config = dict(
    gain_aug_db=6,
    n_mels=64,
    win_length=512,
    norm='batchnorm',
    hidden_act='silu',
    widths=[64, 128, 256],
    blocks_per_level=1,
    block='basic',
    optimizer='muon',
    adamw_lr_other_params=0.0015,
    max_grad_norm=1.0,
    lr_schedule='cosine',
    weight_decay=0.1,
)
Rows from block 2 of a small spectrogram enhancement model, named by matrix and row number. Rows with one number belong to one channel. Each number is 500 + 25 x the weight over its row's rms, rounded and kept within 0 to 999. All counts start at 0. Numbers have three digits each.
After each channel's rows are labels from the 100 clips, of 14976, where the channel reaches its highest value: "responds to" is what is common among them. Only what is clearly more common there than usual is listed. The data: two synthetic voices taking turns or overlapping, over music, noise or silence.
# convs0: first 3x3 conv (model.mid.0.convs.0.weight, 256x256x3x3, each kernel summed), inputs 0-127
# convs1: second 3x3 conv (model.mid.0.convs.1.weight, 256x256x3x3, transposed, each kernel summed), outputs 0-127

convs0.109:461514535545498506458485466504488496476541495510505484529502494511530513518481480502486478480507473520523498501511483512508492486484507477476507531494501517495529523545461493476495540480467481505484496490505491502522491446465504566466492443508539520501508443514532485473494438528492514486510521480535493515488477484464515486528462476504542503505504456508508463488473492516546481500502
convs1.109:508513483509541497498485459477507488487490500485488497470570544506509442525498498502506498531521518485455500544498527461518484511480496518481490511526546476506518477541501463485490498513510504483481467483523515517472495534500456458514491482482499488541473481473516507505514526462507468478456486499527493468512527467462505545502518495529440496478466476476531469483528527506511521495491
responds to: reverberation; clipping

convs0.176:463454552458463494479498483501471520512445502480532486509500525484509549520546514490519513503526479489495497463470517525461508493495505509476503505474484497500478511497511524506512485477504488501488553458491497488514522533507472442516481450465498524501491518471495511583523483476499473510515528448506455480511520530516495512490519486512489523499510503481518490481466491488488502493459
convs1.176:562501504524493495481510454515517489489503497486506517486501505500550462473474498546525470496527515512497522491474540517497435479536474469513481519534541521510486483499519495501483480482470476538508535499524519458473411516530511512465521554486548477549501487495522494493485507499487493475470538523504483496502474474499497513551490495490479486501492479476473499485489510459477453510555
responds to: muffled (low-pass)

convs0.185:512510469474497500513466468474511519519495532503498479495492470494462521496505485479484484530527471510509441489467506519489489463511519493490487540480462497503518511438522474521482461557477472520518480520469483489507505501497480433481553448504517451506488499496441475504456551480476450514518508492479469482509514538474486497524481491498494516514501470514490499472487512510437534507517
convs1.185:509493512473584476494479478502511493487490445509501482523493491479512495519477511515488506494488512453468452508521516534497499477507500499478494454471509483478532466484494502555524515473490480500441502497518457515551498497519524556472496482502419518522509476554478524458514531470511476485501469489497471509521477466502485507521491491480518524474465462522487490490500509537487492507516
responds to: first voice: deep voice; clipping

convs0.127:484492523514498515515510476472479498532529497499485489502481499517469532492508526493548532484521499537474464500474483509474437460510482499547488491480469518493515528455472473503472493501516469489512512489500476480455532460487479485492511515528444544499469515502537509614485506497476479471468497445504517496481483492496456526530496488507491499461531543486514522511489507522472494479483
convs1.127:481486522505493465509483500482496511510495523518527500514499486541477466483495497478472490477494521458488531540523481530509485500525532502501481487514591518494483456511492498451498490544467490487433456496490519469492451479458518512451515501499452475489533526490492498509473517503540484514509467476524519508525473476527493513508535510468503484503479469513512471518507501469521513460494
responds to: reverberation

convs0.63:499468511500523506475462470492541490503470482496494494500505475483492521470509510500511485499493514496483510477522473495492529497453516506500532481513417497508487475546512502475485507517508508486513508493523489530468517533511495471467477485484564512504514524499500495516489468489482465533546495469508541502487470497476544529490513504509503503510512511511512488467487516480528508498500
convs1.63:476507500504504576488499473516536534524508518526519513525539507527505523471469487515512537510494502507510515505480519500529453480489519513482490490485329527484482523504503482532501499471489513521471504464536492453521456507501488512495506488494499459537517481511527509479483501480487519479511510516495499482503487487478505484501486506489494518540487492522490524505487499462473534536509
responds to: stream

convs0.203:496508518485505541499471462467502511507477519501496495491525487465487516507473516539487505489556499461473485546500497501463493482511493474505547522532513491522559510533514485505499488514447499500547504481501531474524515461465501515518531520472495512492490440498544458506477536468532517506528538546499469495477521491489529495461515478515529469500463567482547471498496518497481482509501
convs1.203:516537473492488476529525519502485511522488522509506528494494517485473495504508501473465521529480474479553525512488494532531482497518476571442418489475492510517493493506506455490547504523554476488493510486490494495502524550510496510500490509493491481451491490512509512529540447523469481477552488491493521500483474456496489546527465511480530542426523482515494526495489495501479510480468
responds to: muffled (low-pass)

convs0.135:466486539485494502510541527506508482516480484482448537511493512498466523456526493474480520506529499535465439515465488470522481509472506519461516514515522482528554514537481509474476544488511503483470450482478486497507522494457538523540525522487503465489499522485541492463481491491485552494520512502509513507481556517496448470481485500477489489482488515520501489532515504520508511495437
convs1.135:473492488475512510516480502454492536499499502527478516487516509472497466474498430487516489464466511476460449510497500515489540476459476524456493507466465483484403486475507512484510528480508530474485503516524512524520516506475506471504485517463459497463494477484488550523518506488536473514495497498498475458476466472530469507511501486528481518467512477508488496450491543504490498457489
responds to: music

convs0.47:444494492507490471509505472511533518461510530503523502550516480536476535504502524534445511514459488525441531470496521499484449492488532517513544530516513497469477484479500488501451504465512521512542537492499480489500529446478449484499479515494578492509479532495507513471482477492472514468498510460477516498496486497513439502504445526522514515481483493530492513519466469514521474533467
convs1.47:492508512489520453471539500461467523504463480506469528516531462508473463513516485458523479483483507452518503516523469497507491514529497510499457489502503480494462509491478495499494474492522460509530461473494493468524506481463511511471497518532511511496545414487480496480519491486528461472479490525545531461491490497518504524526520482537502509479511527467476484463531499468503524489490
responds to: reverberation

convs0.99:501526480492485488491490474500491504514518469476492462496480539508490490470492530532553483501457490491457461515464514526437510515527502492478533483490514518464505519475503522495522449453488506512537537488419496526551497467478470526511528482488510427545498502515491473564497499504486488496474490512490454514525512499530533494540474476498523488487495499527513537480523489502515502507484
convs1.99:520472534484487453501475511516494501498514492502483515480472530500514472525491466490481500501467482495510475512466519549505509472507493502478480483494480446496475467477506520446526564544493535505452472541501519499486511474514473474511508509537478549469490532540506511501547474532498490494514489500498461503461472528495530485486486458538502544506553505525482405503468462479471509476504
responds to: muffled (low-pass)

convs0.207:522501512521460513558503460499510507466507523506470485503486505490533472430479492505491529462511491485499515483534508523488506490495483517533465477487449473507511497484501458519499445467538496499477518494504508515486520476481495524497496510477493525519519500505489503537500499504525535477488521501529530533543485548499577519498547502471469539517469463513489501511502512529527516496491
convs1.207:500510517501493431482509508480503486492452514423522537494442489476484481542516482500517487502495492492528510517480473507530463491510498519480472493452570466514500510515468502441493481518462522491516461467495476576503474497498551500497524539472525467521490488485470472537513474495524513487503464499501502506487560493507492518520535508524545472512499492548497492457486470466512484508455
responds to: thin (high-pass)

convs0.132:501514495513501479444445504489495500457517483523518484506499553543506515494506495486555484483480504512465532529473540534493524501491525522498515515521485529502446488510467468494512515525500503501510474491456501502600480494490520493517519457500497513497508467517497524484516463539510539532502490542520458438480482495487543466534461524485503479488501476552478464454479505499548509522531
convs1.132:490499505500469493496491475488469514501490482507498473468514496498499481496487483479513508504521494507490489489464468500492477504489535510423497489477488500516434482481490505517517491550479539499416445497510503461470469447494511504416508522479489494517521509484523454501546504477496512484475534472473508486529440521505513497460508467503498504501469524484470477524511474540495518504470
responds to: stream

convs0.219:498491509523534503498467516495546491506523509530513494494473494494506506470495554508491490477509505522528507484482522495446487469457532487454506479516479514451483497529486504519523534495499512487528517495468512467521459496526489471480507501473538511532513529503501485486499495531531464509472528466520518472478513459465475553508440524531527467454515464494506535489452491508509476506470
convs1.219:500507509522518505480463516524517511518459502496473509501464460518503498482484456505485472476523555481466481494479475482524501453517484480514470500458490511456456501496518504509441459480512520537493427503534495487511502519485513442446512501491551480494472531511486474503514486493520556497468472515495522505487483466506474512503481482517499512531486489521493518520499511491508491554475
responds to: muffled (low-pass)

convs0.69:507506497518552545485492497517489518500506420553505506508462505511498506489483501501496493590523465534500507526502484474508506497500505528465499533548508481521518466512492493514519509495492485487523516476505486501506522502438506516503484505493491504600490490538531501506463438513466490515481499504510501500520493488501523472516496477578489475508544483507490608498495501520517490508506
convs1.69:482483483417478518489509485489511509488496481493481510503540492480509505473526506502472521568515505530522502479328482506497498512525511527495505490563484496478500522488508509480497493564498515556504484489504501492490473493588517495525514504506511470507487458488476486518508508452521494500481493521491512501550465502500486502517497525481471483420514524496529501506492485527484511475477
responds to: quiet level; second voice: none

convs0.225:473526517508497459478506490476514519503503517521510485507484484508494492534489527485534508512467481519481458490529462519520500467558500535506520504502498440492506517571509447511508535524498479501538490515519488518533527461543520511517549481504469515499517415497518495555506502510458494514467536527547510505496477534512521505496550487468504483494460486530460485507484503488518518467504
convs1.225:498476487474492500500515525543492483482451499495518476479474492479506496530507458492531504421524465453510515513518440497504491491482481480511471508488529532476447491477487473495522459488558537509495485483522508561532494507509487518453499493509500530525558474511532469501513535446515503499517501500509514501530469506475497480484490514537521499523493486497524542475510487520494522509536
responds to: thin (high-pass); white noise

convs0.142:464489530465497546529486453515489530454457485488475527506466495553503479546510509473505518482485502533521503573490494490479501518491532507495493509466472532502475500483492533498485514476468498484484514510483512546499541510516470484506491441461502563524539448522496506496479467536486549503535481486504479505500508493478518560500543529510503509459520598510536479488515482514493491496509
convs1.142:526497469501430474494516490493525457539487466469510482504497474489494515533522522518505474533477524506480498454461503504493468529501466506480531520518540498508526519477507461521528498499505498526505472492483527478514430491487513504493481472523492509515471528505487509516507468501514463516539493488444470508526513461549492459536465499490508506508517486485487529450473508480542510513531
responds to: background: none

convs0.77:492484478491427510482509504521477532508489523527467490522447505509501497506524492467538485510546495482466475530414488521548476493492529527480476506508508483485489470469488504524448464483468530505533431496473533502521492487507500529494501490466473472488483533500441521476474504489508523461519505481514470505491482505512529512519512464457465488480474504477499481469533527495488494459507
convs1.77:487460487456523528505489486489531522502512476500498456510503511538503510546508491494498478521488473500518480501564549492477491452485488504552496470529527456473489494535520551481517503518520464506496520493494543482513523506459449505527510499476525542488509494480525495506497518484501473500536511490486511459532560528477516499501494495403496496479483491493524521510459497565506502500504
responds to: waves

convs0.113:488508473509504481517530469463521505529540537494523514544496441482485479502517526500447508490486436496490511485503460492491436461490519502469518500485498498490478481513480501512495498498487479522498452522497527486459477511502458517484492523471567517473500434498501477486442514470535523504499520497547500479499466501480517493485482452536485525459452494509515477491554495501509496493495
convs1.113:516522508491460504455466487487497490490504473492518537511508489498543490530502479479514490553499479537498494478523439479474515490529447486511522457508505472464507483516528499482519483502491493493436512527515498519513482497550503497466546481487493505465483498502503467525510498469479496495481519501487518529541519489514489504540482508465494491502525490519508524492475478514486490526508
responds to: thin (high-pass)

convs0.83:502507503498490470476508513491498500492508477561507503497463502492517502510509503483493494444530477514497508495581536506490508481507479516496491471542512482495502507480496513489502507494480501494509517477505500498507476508423491499499494491503486518528489496536507513504464551522505471510508437508478525493534513485501500500502509464422492493515457500506491589489495501494496485503511
convs1.83:516511484406521512494484462512485517510485547474481509492552518508495525500522509501489528444486511517519483502578484505510496504521493531507498505538480477494486517485515513496478494542513497549488503504523499502495490498592549499516508504506517482491514472489488496494483509445516511502500495518493500517508468513525476501487497537456494503343520518515533463508494487526493520502490
responds to: clipping

convs0.217:543477491550482469509492497462479516493472499523496480513464469522433501537498529446507512509508460498498465466470495499477519496505430523520473527498470498483494526474463484476503484519517487490517547484467508492440466477504511463511482446512424522516518495473535490524497469464468472458517500501479530482526509516508496506501507477490506506500511518469494511505484452489445493484493
convs1.217:466487471500499532520473479526509504513536507486500494466516529489483509483469535494515501475471519516466512528516489528500493453500530470517480484504546496471453512511495477490491493519488530515409417522496496480481462479490491526521475534463437473526468527533485510530475500514466498517504520511517506482480512508506500506473528520482517489537502457503484496529483491514552459536533
responds to: reverberation

convs0.151:518511530529492513523543513518501463505486451486518541489542484514488501492500496482491507463472537507498515526512564493501485497489464482498506494412495511496492513543486518500508505507514506509455508530518509466440538539543520484532501500500519507531486480449520491497522490482492491503477457470460513504468538474544515495453489501476508509487561482451497462525475481491497498492505
convs1.151:506496488457501508484507512464487511439496468528499468483459500545529491531457488484512487454494487467504491512508491520506490487503511493511473527521495526496490485530492463485510483418520495454485499491543527472527463498435455490489517506518493499514490491522502508506515546483521512502509471465522512485517413528434503522467481483449500482515438491518515506510506503476527473503526
responds to: rumble

convs0.124:497516478476477514479510502499478502521482513470508511507501553507463558457424508464500514516540507494487465507482477486513465542483479477484470510486468486483532479485489500499507470486490491524504524477496464485492494481479465480528526466505452398521521494490518487544473496491505502534498473462520500505463534463508507496505480458467485459501488495485526497510477515491494455491529
convs1.124:531534486538507484498490532544504545471520584486487474497543458471517462504482486499540497494481527508499506487459482501518491470493520489517497480484531505543520513530499506474522499527506545517496517501479514500489490444480484508496500514516487481475493483514472516536524501512508501506522526482454500467470475500495462499506491463472456503500522469515526481445554486497526495477545
responds to: background: none; thin (high-pass)

convs0.226:487508498509488507443476481496492512483558523539486457521470475483490514518487500515492550533538474558466498484489500477428500507535461550487509506577494467488498481511503510519476525527458527542531496483514476541583532515514527472501503487492541485508499490486502496501495558486491491488476515472494498495507529489529500506563496478502479461486489503464503479507556502488497483535520
convs1.226:488495514490498513501500473488521475506507488476478523534496487514484521488469505532511506421492487484505492485651529503503503517517499443450502481499518486499500499491495518474511476455492501455546570487473474498541503510442424509502519499520488505452495510501497515502494509539520508490523490469501513539523522522515482491444498501395495500519511522464515508487504500501513508516515
responds to: background: everyday noise; thin (high-pass); waves

convs0.178:524498499497471490512535506499485506527531493528507461491510496515435468519505499469472495507554520489559504463501476475538516486515498480536489483487463498494525506498478513480504495506522499484502483505499539475491500489497502522500547519496512467451526459532531535507451540523496467491497554485519533519491495466447458500549470472501524516491514498499529504474448505487463487514473
convs1.178:519492537486495484505497502503483482545480484515492441556508468505505508524500519500510530478527495501471511456514471490488514477468528502479544508495521479460503489544476464518527481468500499504424458447482487508535514522508529468443470476508477504526504495471484504462517506494530464525516508581533481509472478508517550523544491494490489507472488509529477479487508453518497496509532
responds to: thin (high-pass)

convs0.214:506458511495511491496515523450484492510480484530494493487484535527500477490521515509529511508489465504526487517523482514458552507503521498497489529501543497493529456451482508490490471509549500507518501511482512469491483499509537491425447505481510512512472499540513464541472501488479440507500501538479508503524486481514513469468507475505479497469471502578474552506498468521526486521480
convs1.214:485520463536504514512529456502493512519502490513487489501530538467488456463498514492489508491472506489468446509558532532532476494481520482556482565518488511483435495553529489503473522507531515505445449512481493493507463474537500459529513518508530529488523498484492517477504536507529442501490498505504494469513506493478495513502486498507547529551475494464491460487524517469501508481517
responds to: background: everyday noise; rain

convs0.64:461514464482499521459503496485501465476494486476499502480487494559503489527477527456476525512471442469480525500507504492439464478520536524466484523484492505485468475459490563530506444494473538520501495507527461510507489494494512477486449507510464497515499512482512510483487449482492513491513491485493532492505492478449472508470443462502489465493508505489515441520521531494520499501510
convs1.64:521508528525538495511483508504448504471509441510499524481473513520527414510549537461531468482451528533507464509483504516548531489529520478532487503492504518504523512498479500427497527502495484483512531489492528478492595497483511536505492509501517527519510439515482532494514505523510494472495447489498501519506476529495499524534521506489472511452476529474500523513494543500501501520517
responds to: clipping

convs0.245:481517510517502495516497497457517485522484532520494498525494464499498516541515532443536478462507513508451467458480471451422479533546511545482521534494492517456473503565537497497449515512465485509489466533512474504538507491544501494506542532546510503477485467492478499538490502442442514524501542483494492524481477512494517490498528486495492499478498545552460497520496530507540508484495
convs1.245:460464503515477472497496469504488494484519430471513522516514515532502515467534479551489492414495465476507500499508530539529502456503536490456487516477505479462520517463499507485543464518492490486490488486481515440529472532560481516488483487497545507482504492531488518506476499502516490479510503491481516491548504524462491493517469542486533474499483525464520481503475476530472527484495
responds to: thin (high-pass)

convs0.204:491489524495490505493534483514479479499514494521464526516555500479473496435492525526506491491513511513435509494485493511526508502536502482513464495515492461498493503480497529518505485489482492474517527504481515500463515512509489483474509479477445518552493446499495515466477525501503483494492483511515536486501479538490451481505497475481509489491516525511498495491503482500475506522473
convs1.204:536490521528532471501486492515503511489517549493519511477501514486521480516538489495485526510497505547493515502486513428502521514507476487469513519528459511510539508499485483499498502514524503532450477489498430503453499481484481522447499491546526519499472536492513514544491432533525503493466453478524469499512466485505484529511495512481418497535467485489505507467442486502489480522508
responds to: music; second voice: none

convs0.216:470478456489477504517510499513504536463533504490527510515516513475513507491499526491524493507466490525502475427444492458529485477496467531485498466543494484534505502494553518523470512460451535535502487522463511528530483479516464462478526501494478507502516473524460496501461508540512531568519518484455497472524509487497435488522491518486512534513527503508496517470463493502507487503494
convs1.216:486477547522480436482550473500491510484473509525497520490481471490507480484523451520502524496481473472508490539479513475481520487521512502495472507509476516534514519507506528480477525504498468485544543492478462457496475525495531457491509503495539493494503466506518467445530550466518467471506523490553485498484514531487513522492534520523483505480495548498487490513486538455534482519478
responds to: muffled (low-pass)

convs0.172:482475500498479494439547484532504459479520575499502509484517529517492498493467491504510510492506500544513516500447499498519507506489481496496487551531508513529494496459498469510530517537494494495525531492495512547540481506514522474512522485508535453436460498508493500503486512474465504488504536519504497493469443501535535526534504514523510486539500498545509525488473497488483489496479
convs1.172:502537521467501528475496497473486524479498460495493497507506505509476507508463495511484489464505496484484530519546476522448478504495497523502482478487468460491500486522481487522487491469498502461487501504514504478501492493404469472496488512533519524515464517467498526514471502524504473494471513496488474524504513459477520493494502524407455527430494466469487488515532500497539496500499
responds to: background: everyday noise

convs0.73:492525535500503497492513489470469442477464447529476510478505500509569501497540523485499498484500487497484530470522537486459461498482516518470464477522504498523535540432470498495487535521527499502493475502524519495490502477488489441502499506495450497531488512485503516484463520479473468484514460526480494493524505516502497476533440483487454523509498510502518498494482533520481511462486
convs1.73:472488514551554542493509519431501462486502532497509503513418478512471507461483498483474521486481490484487487462506473521491494502487505484492457526474532476476432466480514491517484501484534505463602463500507486458554539500489494508470461472477491518498519521523488491462463489517487516521504508498511486506448501490529507492501539512499559485525526508501457515525468475529492470547497
responds to: high voice; first voice: high voice

convs0.174:517553473506472536492484475487480523518551479514518521500515485500508473486491515525515496513466523516500494437487490503524508522534483513515498486508551468530432534476535452510512452466454507491504495483482523477519501523462491505499503520509481475506479518501536507495530489477486538520500491507489488534486433510499480526504496540531485497504514476534469482512506547486532470518471
convs1.174:518465496505489488504497483531500464533511530522483486504487526502510506516512521471532498522489520526511511505505524492502528541513476456481564484529474511480542523504489505469517542512517473543532503482477504488499512457525507509526522494529501489511497528454514467516515500494523478489535501421506478485519494503536504514526478534503479502481447525494484504465488478516479509509466
responds to: music

convs0.191:518480532524514510539491503461490553489508522522479448505461522496491492471510530527507503553501481513505512489512508520560465474544515478509540506457496515474469455473510503505489495555528510487526477483510498500521482466445461493482467507503535502524465476487486518525486529485492483505567495483504539503491484511481507514495502528551533496552497527559522536500528532510484479463458
convs1.191:532500544521508546483499523487543500519506464484496516501522477445503502539451492523536467489507509489460581470536474465460541495485513459530530526477520507499506485508501529548491548484494485485482514493506478477502491518503513517474464465467483496519496497508488480487470503506478484501490492501467452531497467524489489492497502501492467526501496440473467516521472505489465518514508
responds to: background: everyday noise; crickets

convs0.220:429508458517492510507492507509497497475520519511532497496484514488484467508461461482501560490556485522475456494496487465548450471506537479531494499501450521521480472501485489510512485498536519537465470576519499485514475503494492495434513503486503476513550484481495516520472495524512450487512492468504507474515479500525501476519434500504512476492498485486492461470466492491492503531527
convs1.220:493484510474528503487487550474478487492504427559521492518511489509490534511506560493484508509447482523498473519516502506497521486472470478528519524495526522467460478509482510538489510533495502486498493512493549522469584529530544521512489515461516525492552517455483496524509509514494504481486480499512521550518471557457512494464506473463510496518495498501529544492483490590494508462510
responds to: clipping

convs0.221:471506479465479502535522532505503484477502524487492479502500462519548516466490517513500491536476502524481463468430473520485520503529474463507490470486511510489481517449520477526503491452484500533482500531502478474524517498485486491510533534481497489497489528479480481493496545510490484465473489415499498496496490512493453512500520517512505491463469561490494490524497546510484501487487
convs1.221:521517520511507507497468495484495468526488467522438510545481501505513511504461515495488493498503472515487484438554492523445476502519477523492477476479453453496527524448482493462505477531486489480479486459450508516481512473533480478494508456535482521482478535525457522517483456484521515484505491515493480476536508546508507521459480503541530490477520466508491510466490450512508512524487
responds to: music; second voice: none

convs0.8:492490532492460490507482474511484519509518519519548474502498498530482517509517489489488517485516505497540518506496520492484494480522469544526488497485533461481503493523519444519510491497509530507526498495475494521499469501519536503497545491489493499490520470509472516502518497464537486549509539497518546470507522509443495539491492508452510460523467474554458487535470518515497539566437
convs1.8:509533466492490434475515539516514485479483488515489503495534511480482458505498510492537545488514478485442483443448528498522462525509496500508482468490481472510464490498509491451512464534518505475493532477519483546506470449494497490475495529472505481487520488491491493498537469518488516516472484532486514540484499498491483489498489498518492586518496471511523496484498477509513501465474
responds to: thin (high-pass)